config.yaml
dataset: "struck, bounced, scraped and rolled objects made by modal synthesis"
noise_aug: 0.002
hop_length: 160
kernel_size: 11
optimizer: "cautious_adamw"
beta2: 0.999
ema_decay: 0.995
magnitude_pruning: 0.3
lr_schedule: "cosine"
Rows from block 7 of a small multi-label audio tagger, named by matrix and row number. Rows with one number belong to one channel. Each number is 128 + 32 x the weight over its row's rms, rounded and kept within 0 to 255. All counts start at 0.
After each channel's rows are labels from the 100 clips, of 14848, where the channel reaches its highest value: "top examples" is what is common among them. Only what is clearly more common there than usual is listed. The data: struck, bounced, scraped and rolled objects made by modal synthesis. In brackets: how many of the 100.
# convs0: first width-11 conv (model.blocks.7.convs.0.weight, 96x96x11, each kernel summed), inputs 0-95
# convs1: second width-11 conv (model.blocks.7.convs.1.weight, 96x96x11, transposed, each kernel summed), outputs 0-95

convs0.41 [139 151 131 127 145 142 110 135 170 153 128 163  63 126 133 136 134 145 114  79 119  91 115 105 136 148 107 145 114 125 157 141  82 104   0 127 142 158 129 135 119 134 151  95  99 121 136 128 103 141 123 194 153 136 124 118 145 113  17 187 155 128 122 142 183  88 164 157 183  98 138 150 126 111 151 133 140  70 151 128 147 175 136 136 139  98 153 155 139 144 108 153 105 115 117 106]
convs1.41 [111 102  78 152 111  49 143 129 133 126  82 133 141 133  91 168  60 129 181 133  96 153 148 168 131 120 111 165 100 120 130  76 105  98 129  74 129  77 166 144 174 190 133 216 142  74 116 141 151  85 125 121 152 155 166  98 134 152 136 168 121 101 177  92  77 101 138 108 119 113 129 160 121 149 114 117 127  94 132 132  48  88 100 147 182  81 131 126 150 140 150 188 139 117 155 124]
top examples: hard striker (92)

convs0.40 [162  83 171 165 167 134 130  85 121 126 119  71 103 153  92  49 123 157 182  84 132 119 151 173 125 144 117 124 131 169  90  86 117 140 115 126 147 158  95 127 108 103 106 127 137 135 151 101 138 139  53 101 123  21 110  96 141 129 132 117 119  93 132 142  87 113 143 100 102 140 129 129  86 101 136  75  74 164 105 157 121 115 160  67  98 165 151 121 118  75 119 153 175 155  47 122]
convs1.40 [102 166 192 175 149 102 128 119 129  63 129  99 117 169 101  78 139 134  64 121 110 177 131 148 162 171 136 125 107 132  94  75 147 133 110 148 181 129 129 129 113 105 123 114 151 181 152 106 137 114 120 138 163 106 107  49 171 179 124 147 146  77 123 122 135 144 111  87 110 221 141 130 175 122 177 148 131 122 124 146 124 102  91 143 152 125 135 119 121  14 137 128 128 155 191 140]
top examples: ring (89); size: small (68); wood-like damping (53)

convs0.29 [134 149 137 114  57 121 124 130   0 105 141 138 128 147 133 130 143 134 112 148 132 140 125 126 126  80 157 139 139 133 160 140 100 113  60 103 153 124 116  86 108 109 137 128 153  96  79 120 125 149 128 164 144 127 152 174 113 151  21 136 139 148 128 120 147 150 127 105 124  78 127  79 111 116 130 150 123 173 134 133 143 171 116 152  89 102 153  97 139 156  39 115 125 133 107 114]
convs1.29 [140 138 123 138 110  82 131  99  91 133 159 166  61 145 123 156 109 123 159 123 138 131  82 141 118 156 123 143  85 169 111 117 136 130 165 126 156 136 158  78 117 167 125 111 110 123 117 127 102  52 147 148  93 136 212  88 191 131  13  73 133 132  88 186 155 132  69 113 121 114  66  77  60 130 117  95 121 132 129 131 148  77 150 123 144 122 137 131 142 187 150 139 147 121 147 136]
top examples: repeated hits (44); rumble (35)

convs0.53 [126  80  91 167  94 127 142 124 118 103 143 110  93  83 110 108  99 122 124 136 138 180 153  73 128 101 136 110 157  85 158 143 140 115 152 137  89 107 136 125 127  26 184  86 109 109 113 107 142 135 103 176 120 125 145 123 111  71 138  96 133 159 160  82 111  22 131 120 139 152 119 125 131 122 122 126 107 132  80 101 185  93 119  73  52  49 140 145 134 110 111 125 113  57 136 135]
convs1.53 [ 84 128 128  65 119 125 148  94 124 134  79 134 141 136 186 183 134 116 118 126 121 103 111 148  81  76 174 150 126 132 125 112 116 145 131 119 115 125  75 139 121 136 167 147 121 118 119  68 180 101  69 120  63 111 177  94 207  99 129 154  74 188 106 176 116 126  91 101 122 123 133 107  74  73  70  99 117  80 163 100 109 159 139 127 131 138 110 186  63 169 155 113 137 133 111 106]
top examples: repeated hits (57); wood-like damping (51)

convs0.51 [106 117 128 104  81 104 144 106 134 143 103 133  90 125 135 134  97 122 194 135 107 129 115 146  46 146 117  64  90  95 110 172 103  82 115  71 107  71 133 131 116 119 129 159 121 106 117  90 102 116 112  81  81 144  61 145  99 173 109  88 101 147  84 137  97 153 186 125 138 117 116  52 116 166 129 151 127 126 178 108  99 144 106 204 154 125  77 110 109 144  89 137  78 141 128  56]
convs1.51 [ 97 100  57 126 130 116 109 101 121 105 136 131 114 113 138 114 132 152  67 129 141 139 106  87 165  94  97 103 130 131 132 142  56  94 139 152 111  98 162 142 112 152 142 174 132 186 119 142 165 136 125 147 185 123 141 122 127 178 159 118 116 130 119 124 155 149  74  31 129 135  78 141 159 105  71 111  98 121 142 236 110 172 122  74  95  90 187 106 154 128 150 128  95 118  88  81]
top examples: clipping (56); text has "clipped" (56)

convs0.60 [ 82 117 141 108  81 111 134  65  88 148 130 116 142 126 106  98  77 153 139 130 148 120 102 120 126 133 108  27 115  67 131 133 124 100 167 186  26  95 143 133 172  94 128 122 120 126  81  95 111 107  77 172  98 117  38 131 104 149  77 105 143 116  60 163 108  97 136 122 140 141 115  76  88 116 133 133 108 167 143  82  94 118 134 106 103 114 108 146 114  93 123 125  93 109 149 133]
convs1.60 [ 95 151  86 115 120 145 141 163 105 114 124 151 118 111 165 131 160 136  36 147 151 121 207 133 156 108 123 170  96 156 118  89 126 139 132 143  46 137 103 176  97 141 123  54 103 139 197 118 146 132 155 109 124 112 158  97 186 165 172  89  83 137 145 133 175 132 111  92 115 181  87 209 175 148 131 179 132 127 133 158 145 130  76 135 138 139 164 102 117 116 144 109 168 130 118 161]
top examples: repeated hits (56); mains hum (26)

convs0.10 [223  94 159 143 133 139 131 134 161 124  92 113  66 136 150  69 147 128  99 111 145  54 166  83 128 177 142 138 124 133 132 144 127 155 145 151 137 129  34 115  88 110 146  79 105 136 163 120  87 149 140 134 138 113 129 134 116 192 154 118 133  92  49 109 144 169 166 172 140 146 131 134 128 122 169  74 160 188 124 144 155  71  81 110 172 126  90 134  97 117 141 100 124 135 110  83]
convs1.10 [147 143 128 160 127 205 187 120 193 113 174 119  78 130 143 100 134 160 113 132 149 101 124  53 153 183 119 130 116 137 100 148 147 188 114 142 146 123 130 139 111 206  92 192  80 110 118 107 154 107 197  86 127 104  97 130 132 188  99 140 134 120  82 119 184 220 143 131 146 122 121 165 125 127  95  41 118 119 114 130 142 127 154 115 115 123 149 125 149 144 164 149 107 117 148 142]
top examples: scraping (52); closed tube (47)

convs0.61 [175 148  43 133 113 135 116 131  98 138  66 132 149 121  76  98  91 118 159 172 131  81 126  98 141 140 150  95  68 124 139 164 105  83 105 115 142 123  96 122  93  21 113 138  92 125  70 138 102 149 157  97 141  70 100 137  96  97 101 149 145 140 104  85  98  35 119 149 118 108 124 126  78  88 134  93 119 122 183 100 160 140 105 120 178 121 113 145 126 132 160 135 104 117 128  78]
convs1.61 [ 59 129 125 166  99 111 132  91 119 118 161 121  95 204 100 164 139 145  69 113 135 130 103 131  63 113 181 126 151 135 112 100 131  92 147 140 150  89 158 135  89 125 125 109 117 123 136 117 135 115 115 161  50 146 227 128 119  99  97 155  69  82 138 116 132  52 109 127 140 159  72 141 120  72 135  67 123 125  62 118 107  85 121 149 110 165 108 142 148 140 140 129  91 161 174 139]
top examples: striker: soft (98); small (71); string (38)

convs0.82 [160 124 145 126 123 146 132 132 126 150 108 115 118 135 125 112 136 112 136 127  98  99 162 174 115 147 133 180  85 141 124 132 111  94  21  83 157 129 111 115  89 128 125 121 162 136  69 142 108 113 107 155 118 131 112 118  85 119   0 146 156 143 135  63 156 110 142 131  99  25 117  90 125 132 137 124 162 130 138 117 161 128 174 131 128 123 131 139 137 152 137 153 110 112  92 134]
convs1.82 [109 133 126 173 105  53 111 114 107 117 115 115  95 137  80 127 141 149 121 121 151 136 131  88 109 131 164 130  55 149 128 135 159 122 172 144 153  89 109 148 113 135  72 196 133  85 128 123  98 136 132 119 151 150 194 114 154 178   0 130 125 124 151 140 132 164 136  91 112  22 159 157 125 116 135 149  96 110 108 129  86 121 142 103 119 171 112 141 143 130 124 146 121 106 106 160]
top examples: hard striker (79); small (67); rolling (49)

convs0.9 [133 124 133  85  78 164 193 133 119 104 108 151  75 112 120 156 155 114 120 120  84  88 162 112 157 135 130  75 107 137 137 126  74 123 111 135 135 132  83 138 126 139 155 151  83  65  69 126 130 129 155 134 163 164 135 194 134 129 115 185 101  82 140 132 147 176 149 194 176  98 135 157 138  76 129  54 159 151 200 160  99 123 116 135 161 124 138  92 159 202 153 139 129 109 171  87]
convs1.9 [151  79 123 127  85 150 137 144  93 121 168 102 147 106  60  86  97 123 126 124 128 134 121 171 118 114 123 128 131 135 125  66 135  71 129 107 139  77 242  86 115 169 139  84 142 123  76 159 125  60 126 129 155 122 170 119 139 147 118 142 123  79 126 105  28 143 126 100 117 134 164 112 154 141 133  60  99  75 113 123 161 140 114 114 121  76 140  70 114  87 123 179 131 126 129 119]
top examples: membrane (75)

convs0.0 [118 132  97 128  83 103  89 153 173 134 133 180 147 168 139 118 119 130 126 151 101 106  51 145 115 153 147 164 140 124 137  77  30 133  84 128 114 135  99 138 128  55 165  79 103 123 145 146  47 153 152 202 148 121 134 151 129 102 119 135 164 123 119  74 129 100 189 101 150  76 130 159 129 108 126  75 109 128 130 103 143 121 149  85 144  50  87 135 104 126 127 138  73  93 149 143]
convs1.0 [126 118 146 140 111 123 150  65 205 138 116 136 141 181 137 184 160 111 133 125 134 115 114 145 151 100 112 157 123  84 118 161  98 191 155  50 137 110  85 135 154 132 154 199 119 127 146  86 127  92 167  70 155 137  97 100 158 146 178 117  84 127 124  52 143 115 112 164 120 118  71 121 130 124 155 126 137  62  70 150 156 130 117 142 146 120 175 164 137  98 145 123  60 122  83 177]
top examples: scraping (51); clipping (34); text has "clipped" (34)

convs0.28 [121 164 110 132 118 151 109 125 102  88 136 142 109 164 125 108 136 143  77 136 127 126 122  89 117 132 136 114 137 122 151 188 156 103 157 157  85 129 149 136 129  74 181  76 136 147 156 136  87 143 126 188  88 132 151 130 140 136 145 126 148 116 126 139 105 118 148 129 150 138 122  32  89 120 136 136 120 170 113 161 139 106  82 151   0 106 127  76  60  46 129 147 103 149 107 146]
convs1.28 [146 126 205 107 135 151 117  95 142 113 107 158  85 163 151 155 144 154 204 128  92 104 116 162 140 182 136 112 121 148  96 147  87  89 124 221 138 153 134  99 100  69 146 136 109 143 133  97  83 126 151  94  62 115 128  54 168 139 202  98 102 118 144 162 148 147 134 152 145 155  89 126  78  62 119 156  63 128 159 137 156 142 122 174 129 100 148 125 107 158 130 106 118 133 147 168]
top examples: clipping (67); text has "clipped" (67); thin (high-pass) (39)

convs0.24 [123 141 131 142  89 141 148  66 118 115 126 147 101 114 145  83 111 128 155 129 131 140 136 127  70 149 119 116 144  88 170  29 128 116  69  66  87  88 140 134 127 161 138 189 164 120 160  72 130 153  46  72 156 139  83  74 116 149 119 103 168 184 119 119 159 164 113 126 129  59  87 141  61 139 128 128 154 165 144  70 127 153 123  91 104  93  94 130 159 143 120 133 125 129 118 124]
convs1.24 [164 139 154 115 140 135 131 152 148 127  66 207 160 131 139  85 167 116 112 144 126 117 153  85 109 152 139  94 112 145 125 126  62 101 130 161 148  88 137 127  99 101 148 144  97 151 128 140 158 206 206 168 109 120  79 124 150  56 117 150  57  96 149 126 133  73 172 127 140 206 163 161 128 110 137 119  78 154  95 124  85 112 127 131  96 118  98 132 130 139 176 120  77 114  64 120]
top examples: steel-like damping (54); mains hum (45)

convs0.21 [108  91 174  95  54 111 171 125 116 128 186 134 154 105  71 134  40  28 114  70 139 111  81 199 119 117 151 105 115 194 108 101 130 143 116 156  91 110 129 142 129 160 149 144 139 151 128 131 107 136 151 102 149 141 164 117 123 133 106 129 140 124 202 130 108 107  87 164 119 132 138 158 125 132 109 196 167 122 129  71 108 139 140  99  97 123 151 132  84 192 129 151 127 123 122 171]
convs1.21 [106 131  76 146 121 155  89 127 115 104  65 128 138 133 146 147 150 172 105 139 129 128 169  11 127 113 130 127 140  60 135 131 127 126 127 105 133 152 149 128 130 100  70 128 131  50 102 143 164  97  84 142 123 132 133 120 131  49 130 144 119 110  23 130 120 136 155 104 167 148 130 129 153 138 109  60 133 136 134 130 131  96 107 156 196 106 130 134 158  62  64 109 135 129 128  87]
top examples: membrane (47)

convs0.23 [117 145  50 149 122 164 121 164 131 111  10 113 138 114 106 111  86  93  97 130 125 143 144 124 128  81 142 107 139 156 119 158 128 128 129 121 165 166 170 142 139 101  57  77  85  63 146 124 122 110 148  96 144 117 154 132 119  69 140 118 137 115 185  90  73  17 131 134 157 104 112 136 106 134 187 141 146 130 146 136 125 149 110 124 139 107 109  89 165 125 106 120 121 135 143 199]
convs1.23 [112  63   4 140 135  76 103 129 100 115  60 139 104 152 128 180 104 176 139 111 142 130 129 150  85 130 138  88 145 168 112 122 125 141 117 126 130 111 146 113  73 131  85 100 128 121 115 126  88  92  77 125 125  97 143  97 133 108  89  95 139 135 106 135  74 144 136 117  76 113 103 123 121  68  41  95  87 128 120 102 128 112 101 191 118 136  97 120 102 157  67 172 125 134  83 122]
top examples: membrane (71); small (60)

convs0.81 [134 160  83 139 144 113  39 124  81 109  93 122 203 120 144 103  84 153  96 124 129 131 129 101  93 103 166 126 158  94 127  96 152 131 133 122  80 109 145 153 125 150 125 102 123 156 157 124 138 117 115 153 141 180 156 161  89 130 117 137 130 186 153 128  60 123 111 158 132 126  93 119 107 182 122 108 191 135 140 126  95 142 127 105   0  99 117 120  99  81 124 167  70 126 101  72]
convs1.81 [184  99 128 105 131 127 123 128 144 119 102 149 117 174 177 153 124 168 132 130 148  94 108 114 104 172 207 122 140 135 122 117  98 124 133 125 179 154 131  88  71 101 130 124  38 111 126 130 102 119 121 124  92 131 139 115 156 123 220  75 140  92 141 178 161  80 143 179 163 210 139 147  98  77  86 172 107 163  89  92 107  84 159 194 117 127 144 166 133 120 130 103 146 128 116 144]
top examples: striker: soft (75); muffled (low-pass) (57); clipping (33); text has "clipped" (33)

convs0.36 [120  15 150  55 133  80  93 125  92 115 117 138 129  99 155 162 123 107 110 127 162 138 123 151 107  79 134 188 125  95 157 113  74 116 231 166 165 103 110 146 141 128 124 163 127 138  94 101 142 132 132 139 125 137 135  95  90 131  97 145 123 139  72 132 207 171 156 131  62 112 123 128 144 136 133 155 137 122 138 166 134  92 101  90 117 118 133 121 141  46  88 122  85 104 104 119]
convs1.36 [133 159 119 155 130 125 107  95  49  88 174 152  67 144 140 128 120 116 105 137 154  95 110 137 138 102 172 102  72 124  99 146 143 183 156 117 133 162 115  84 108 139  92 125  79  83  82 114 128  85 127 108 113 122 147 108 107  68  52 110  92 125 142 140  91 176 115 117 176 226  75 131  91 103 113 128  86 194 137 130 115 170 175 158 144 137 116 180 106  85 118 140 136 149 142 140]
top examples: clamped rod (51); rumble (46); mains hum (29)

convs0.30 [132 111 112 128 108 153 127 139 106 135 175 137 143 135  96 127  83 151 108 137  98 120 159  82  83 171 143 113 134 102 188  71 127  92 146 159 133 110 152  56 152 113 109 180 121 114  80 120 133 115 144 113 112 141 103 123 165  53 157  90 129 104 113  36  52 111 125 170  82 137 115  69  89 140 117 145 150  83 139  60 145  90 179 127 164 133 110 151 191 153 141  80  95 139 103 131]
convs1.30 [157  72 115  95 123 122 129 160 153  85 138 160 162 142 154 158 140  93 145 119 113 150  80 154 134   9 131 131 182  99 120  88 140 114  74 124 137 161 123 157 140 112  91 122 161  88  94  59  97  91 108  68  85 107 166  93 138 108 103 129 115 158 107 184 179 144  88  86 137  88  93 160  89 103  99 113 148 101 145  75 116 178 112 121  82 142 122 103 118 144 157 140 156 119 146  88]
top examples: repeated hits (62); steel-like damping (45)

convs0.71 [138 142 145 129 128 163 180  89 170 140 148 129 111 105 184 147  97 129 166 125  53 140 130 124 165 115 151 126 145 165 153 126 193  87 121  81  90 124 183 150 120 151  57 219 121 125 119 114 151 186  59 126 107  91 173 184 179 126 109 123 135 146 124 137 113 175 133 137 187 109  85 154 108 110 151 112 164 174 130 122  80 155 141 108  84 129  98  81 134 137 120 119 174 126 165 105]
convs1.71 [102  89 116 132 105 135 129 114 122 180 112 117 133  96 111 131 122  99  76 131 108  79 140 114 113 175 122 118  68  83 124 123  49 119 114  82 124 153 137  79 113  43 131  59 108 110 121  87 100  96 136 123  74 140  68 159 173  94 140  87  91 106 121  88 158  76 121 101 126 191 147 110 116 118 119  65 118 112 129 168  85 126  31 119 136 162 118 117 136 115 177 126 139 105 132 123]
top examples: clipping (63); text has "clipped" (63); repeated hits (47)

convs0.22 [195 114 112  80 176 112  93 155 142 131 109  86 134 138  87 113  76 110 106 129  50 107 114 148  76  60 168 151 135 118 163  61 115  76 165 120 140 144  74  79 153 117 116 119 140 136  66 103 148 116 131  77 122 115 137 158 149 142 131  71 194  81 184  98 131 135 100 115  88  83  97 127  97 118 100 119 167 115 163  94 143 102 124 126 144 129 116  95  85 127  61 118 144 131 130 153]
convs1.22 [164 152 131 174 109 142 183 154 167 125 191 146 119 142 142 149 134 167 108 153 118  84 166 123 186 160 126 136 138  94 150 163  94 199 119 166 220  76 139  85 103 137 133 169  65 125 137  87 172 156 117  75 142 103  75  82  85 147 144 121  94 177  66 132 134 135 141 113 138 122 139 113  96 109 148 132 172 115 162 122 122 172 108 175 154 125 108 167 151 117 138 130  64 126  91 115]
top examples: scraping (85); clipping (51); text has "clipped" (51)

convs0.38 [ 58 130 120 148 114 144 153 148  92 135 145 123 155 110  96 146 162 145 160 144 159 155 160 123  81 134  75  30 120 107 167 147 114 125  98  97  48 136 122  91 129 144 100 146 169 136 165 107 136 135 119  85 117 143  59 121  99 140 130  97 162 131 152  17 111 174 103 124 139 132 142  91 120  84 100 129 194 149 124  24 140 103 124 122 131 158 148 149 130 129  99 133 123 139 117 121]
convs1.38 [111  93  98 129 132  57 135 134 140  76 127 165 109 189 146 130 125  77  80 124 148 158  13 105 124  68 132  81 139 123 121 120 106 137 128 143 120 115  70  91 108  90 107  85  95 140 106 148 122 145 138 188 144  69 113 173 105 130 132 148 117 113  91 183 108  94 145  70 125 127 155 146 128  91 110 116  88 147  76 135 167 186 120  80 109 131  81 142 113 113 131 119 115 138  63 154]
top examples: steel-like damping (73); closed tube (33)

convs0.66 [126  84  61 111 119 168 138 119 123 130 121 135 105 119 115  93 147 129 126 122  83 128  66 134  76 109 122 131 197  83 142 105  59 131  94  47 143 163 119  73 130 139  79 152 132 107  77  87 121 130  93 101 140 144  40 100  98 120 140  77 121 143 151  79 136 146  80 133 134 120  60  92  80 121 124 141  97 175 103  81 116 106  76 130 147  70  92 143 115 102 122 125 106 143 108 121]
convs1.66 [114 129 169 146 128 112 174 143 158 153 139 163 173 145 118 167 136 184 170 128 162 126 141 106 126 126 118 142 150 146 140 108  65 139 137 165 129 160 179 115 108 120 131 132 105 138 180 147  78 139 223 164 113 119 184 128 105 184  74 130 111 175 173 174 126 125 160 141  93 151  72  82 176  99  86 161  91 113 110 156  73 130 135 115  91 101 219 126 122 124 104 154 103 118  82 146]
top examples: hard striker (78); repeated hits (45)

convs0.15 [125 179 152  57 148 122  99 120 106  85 150 126 132 125 201 113  56 162 150 153 150 143 133 183 144 142  79 162  65 130 128  78 143 131 161 145 131 112 136 126 123 150 125  90 150 157  87 148 190 116 157 128 122 127 131  18 141 141 129 114 100 121  96 134 165 108 129 131  88 126 143 123 116 142  83 183 114 117 113 148 138  90 212  95 158 132 167  96 154 107  62 128 131 116  76 103]
convs1.15 [137  78  71 142  93 130 181 130 104 123 109 102 119  93  75  62  98  99 139 121 172 111 126  79 109 120 156 116 104 130 114 135 123 129 127 118 118 112  87 134  99 154 157 139 126  95  92 127  94 142 112 117 141 125 140 161 112 121 113 135 135 135 231 123  95 203 106 109 121  71 140 128 115  98 147  92 150 134 107 128 117 127  11 156 101 127 106  87  29  88  65 128 112 128 122 116]
top examples: hard striker (95); clamped rod (38)

convs0.20 [163 169 143 101 130  97 181 129 146 134 169 101 135  88 119 143 163 115 128 148 128 124 117 134 124 167 168 138 110 137 126  97 164  45 140  91 179  19 151 151  64 144  99 133 176 100 125 142 101 127  82 120 145 127 132 106 152  73 161 145 196 144 106 152 112 119 113  41  86 163 123 106  95  94 122 102 105 108 118 126 141  86 124 112  79 163  77 100 133  61 154 119 143 142 145 129]
convs1.20 [155  92 127 124 136 139 156 163  55 109 130  88 130 121 126 133 128 130  87 137 130  97 142 130 152 169 141  65 104 120 129 114 140 105 121  75  96  45  97  94  77  87 109  82 126 106 125 139 150 105 101  88 137  87 105 112 125 110  70 129 149  86  69 121 114  59 100   4 123  91 167 118 117 129 150 172 134  66 176 151 115 137  73 122 125 133 109 150 162 120 138 153 133 111 148 116]
top examples: scraping (57); round plate (30)

convs0.48 [125 154  88  85 133 127 180  98 146 127 106 153 142 117  93 113  76 125 133  97 160 127 137 105 108  61 117 108 107 142  79  94  91  96 158 166 155 137  96 118 130 151 107 174 132 127 146  83  89  50 119 117 140 111 105 125 147 107 109  55 160 121 148 223  54 120 143 112  39 176 129 186 133 110 108 146 147 109 104 132 120  82 139  99 134 132 118 162 147 161 163 135 162 155 170 166]
convs1.48 [ 94 103 134  91 133 128  60 117 121 117 114  60  69  76 107 106  71  98 118 164 114 138 129 137 147 115 105 128 145 129  92  61 170  90  69 108  55 132 130 130 140 139 135 109 163 120 108 144 104  73 123 120  73 151 161 139 111 101  76 161 109 130 124  92  94 107 132 126 169 114 193  94 135 158 121 123 106 126 162  57 161  83 116  91 156 145 140  68 130 116  68  99 129  86 157  85]
top examples: hard striker (83)

convs0.33 [119 115 175  91 106 119 100 125  93 109 137 109  78  96  73 108 120 114 123 128 128 119 144 124  78 125  98  74 111  78 151 138  89 121 123  38 109 117 141  40 123 133 168 146 124 139 115  61 195 114 129  64 154  99  66  84  98 136 135  86 135 159 138 139 143 134  65 158 122 150  56 139  97 118 138 154 180 133 146 151 148 131 148 132 132  53  93 133 114 102 119 159  88 103 112 148]
convs1.33 [145 142 138 153 155  59 141 148 142 181 150 120 135 136 134 131 142 131 127 118 110 135 127 140 164 105 136 104 116 175 161 146  14 161 130 167  81 142 164  92 173 118 120 129 103 130 156 139 112 214 169 150 113 129 163 144  39 154 139 168  73 147  78 140 118 123 123 126 117 112 131 101 198 114 137 170 121 131 106 192 117 159 114 102  98  63 160 129 112 163 114 130 143 159  68 108]
top examples: clamped rod (38)

convs0.59 [147 180 138  69  87 127 110 137 114 118 129  98 104 111 137  90 196 141 167 119 133 142 114 175 117 142  96 123  55 179 147 183 185 122 117 127 121  85 118 133 129 137 115 109 113  91 109 139  34 129 124 134 153 123 107 134  94 168 139 127 123 177 121 124 114 149 154 127 150 117 127  54 132 117 117 131  19 135 129 166 144 107  67 135  84 126  96  61 157 125  78 129 122 119 138  63]
convs1.59 [107  61 127 129 143  68 102 116 164 125 140 132 105  78 101 119  88 128 165 101 131 164 118 128 136  62 106 150  95 122 115  31 106 116 119 128  99 126 156 121 185 133 102 127 162 137  79 130 141 148 144 107 186 150 149 106 115 202 133 118 117 134 128 121  64 190 104  81  93 116 106 105 120 140 134 156  93  53 179 102 169 123 156  44  94 126 138 121 141 105 112 163 101 143 151  89]
top examples: hard striker (89); large (73); shape: membrane (31)

convs0.52 [ 79 125 137  89  73 101 137 128 136  97  87 118 133 205 146 112  89 129 116 130 180 133  88 127  94  83 129 127 166 122 176 136  95 133  69 133  14 117  89 132 151 132 197  98 146 117 109 147 117 230 120 151 122 152  99 126 105 132 111 182 173 137  92 117 136 110 160 143 189 132 144  93 112 156 135 110 174 148 132 140 141 129 114 128  70 103 124 150 157  92  87 113  92 139 115 137]
convs1.52 [158 118 110 115 117 123 135 107 164 118 131 174 107 205 121 185 161 124 122 128 123  93 152 146 150 137 153  58 120 129 130 102 126 176 138  78  98 126 162  62 169 128 133 114  60 112 140 103 120  92 134  96 165 124  84 128 134 144 165  93 172 106 129 108 173 168  84 136 134 158  36 129 113 133 159 141 106 159  95  99 135 128 112 130 153   9 173 176 118 138 130 121  74 133 143 139]
top examples: steel-like damping (69); large (61); action: repeated hits (41)

convs0.91 [122 159  61 169 135 144  92 163 107 122   0 125 130 154 128 117 117 136  87  85 133 103  95  70 118 111 141 113 158 151 155 140 116 105  80  89 112 147 158 112 129 122  41 118 102 124 116 125 105 133 113 124 148 119  97 124  88  59  47 143 123 133 141 100  90  69 148 123 169  74 136 109 106 130 177 107 110 155 126 124 116 150 167 134 106 140 125 125 150 128  69  79 137 160 128 163]
convs1.91 [112 128   0 117 126  58 143  98 126 154  42 143 142 141 182 166 104 212 131 131 150 135  94 117 119 131 128 135 140 173 144 126 141 162 148 132 126 127 131 106 161 122  96 114 119  74 131 105 135 143  95 112 159 133 163 108 122 127 104 127 134 132 215 168  99 126 117 131 123 124 100 112 102 128  83 155 114 163 166  84  97 137 113 137 130 113 150 136 115 128 125 162  82 121 128 141]
top examples: membrane (67)

convs0.69 [109 123 141 100 127 142 106  55 109 161 117 125 130 100 142 143 159 117 125 154 143 128 147 126 124 129  61 121 103 122  94 190 148 117  99  94 131 105 153 122  95 132 147 138  85 148 127   0 102 181 136  97  97 140  84 118 105 161 113  70 141 128 155  52 139 144  92 136 115  98  32  94 133 131 133 146 152  79 113 128 134 109 120 144 109  90 133 125 118 154 145 117 119 153  67 129]
convs1.69 [146 142 159 132 169 113  93 106 130 120 144  96  41 140 156 108 122  87 111 122  94 171 121  99 118 123 125 123 161 140 116  90 122 101  57 123 129 140 136 147 171 143  86 129 157  84 144  50 104 174 139  62  98  97 128 149 149 120 119  34 126 125  61 179 123  63 125 133 143 114 140 101 156 175 148  77 162 147 188  93 109 161 188 106 149 146 135  83 143 134 115 122 142  98 156 121]
top examples: clipping (42); text has "clipped" (42)

convs0.64 [ 95 129 165 131  96 151 128 135 126 154 117 136 138 136  66 138  69 145 121 147 127 127  70 140  50  60 109 106  85  76  97  87 134 141 127 110 128 137 125  78 131 119 140 127 158 152 159 203  79  38 132 117 158 130 147 123  40 161 152  94 163 119 151 171  96 179 131 124 105 146 129  92 119 102 114 147 137 116  73  73  79 122 146  89 117  95 179 129 124 164 113 147  95 108 142 127]
convs1.64 [ 86 126 109 137 145 140 149 147 149 113 138  86 130 127 104 144 143  58  79 112 131 138 140 116  96 117 132  64 162 115 124 110  72 137 111 187 161  95  88 116  81 129 114 154 111 121 146 140  98 116  90 173 114 111 151 163  52  78  99 126 109 141 131  41 124  27 166 133 130  76 157  82 147 100 144 111 107 124  71 155 173 139  91 139 100 144  71  80 136 135 145 122  88 156 108 100]
top examples: repeated hits (56); ceramic-like damping (35)

convs0.44 [109  86 129 121 122 162 146 182  78 171  87  83 114 109 122 130 117 108 116 114 111 118 114 119  86 120 103 111 126 103 131  87 170 123 133  96  75 147 138  90 143 140 159 134 125  44 101 111 141  92 125  29 108 141  46 110  66 113 121  53 158 123 146 107 143 117  98 116  65 127  64 125 126 130 137 111 143 128 136  89 109  43 119 115 122  96  99  69 106 155 174 122 107 137 149 123]
convs1.44 [123 125 104 115 137 116 132 168 157 114 167 135 111 133 123  60 107 165  66 128  97 149 109  87 177  78 140 122 162 120 120 113  47 136  96 161 185 153 206  45 119 136 117  69  88 180 107 153 141 147 144 116 201 121 126 173 178 111  97 102 124 140 147 117 123 105 173  97 143 112 179 135 147 133 107 136 141 168 113 134  65 149 155 126 132  85 142 153 141 124 109 140  67 163  95 143]
top examples: clamped rod (29)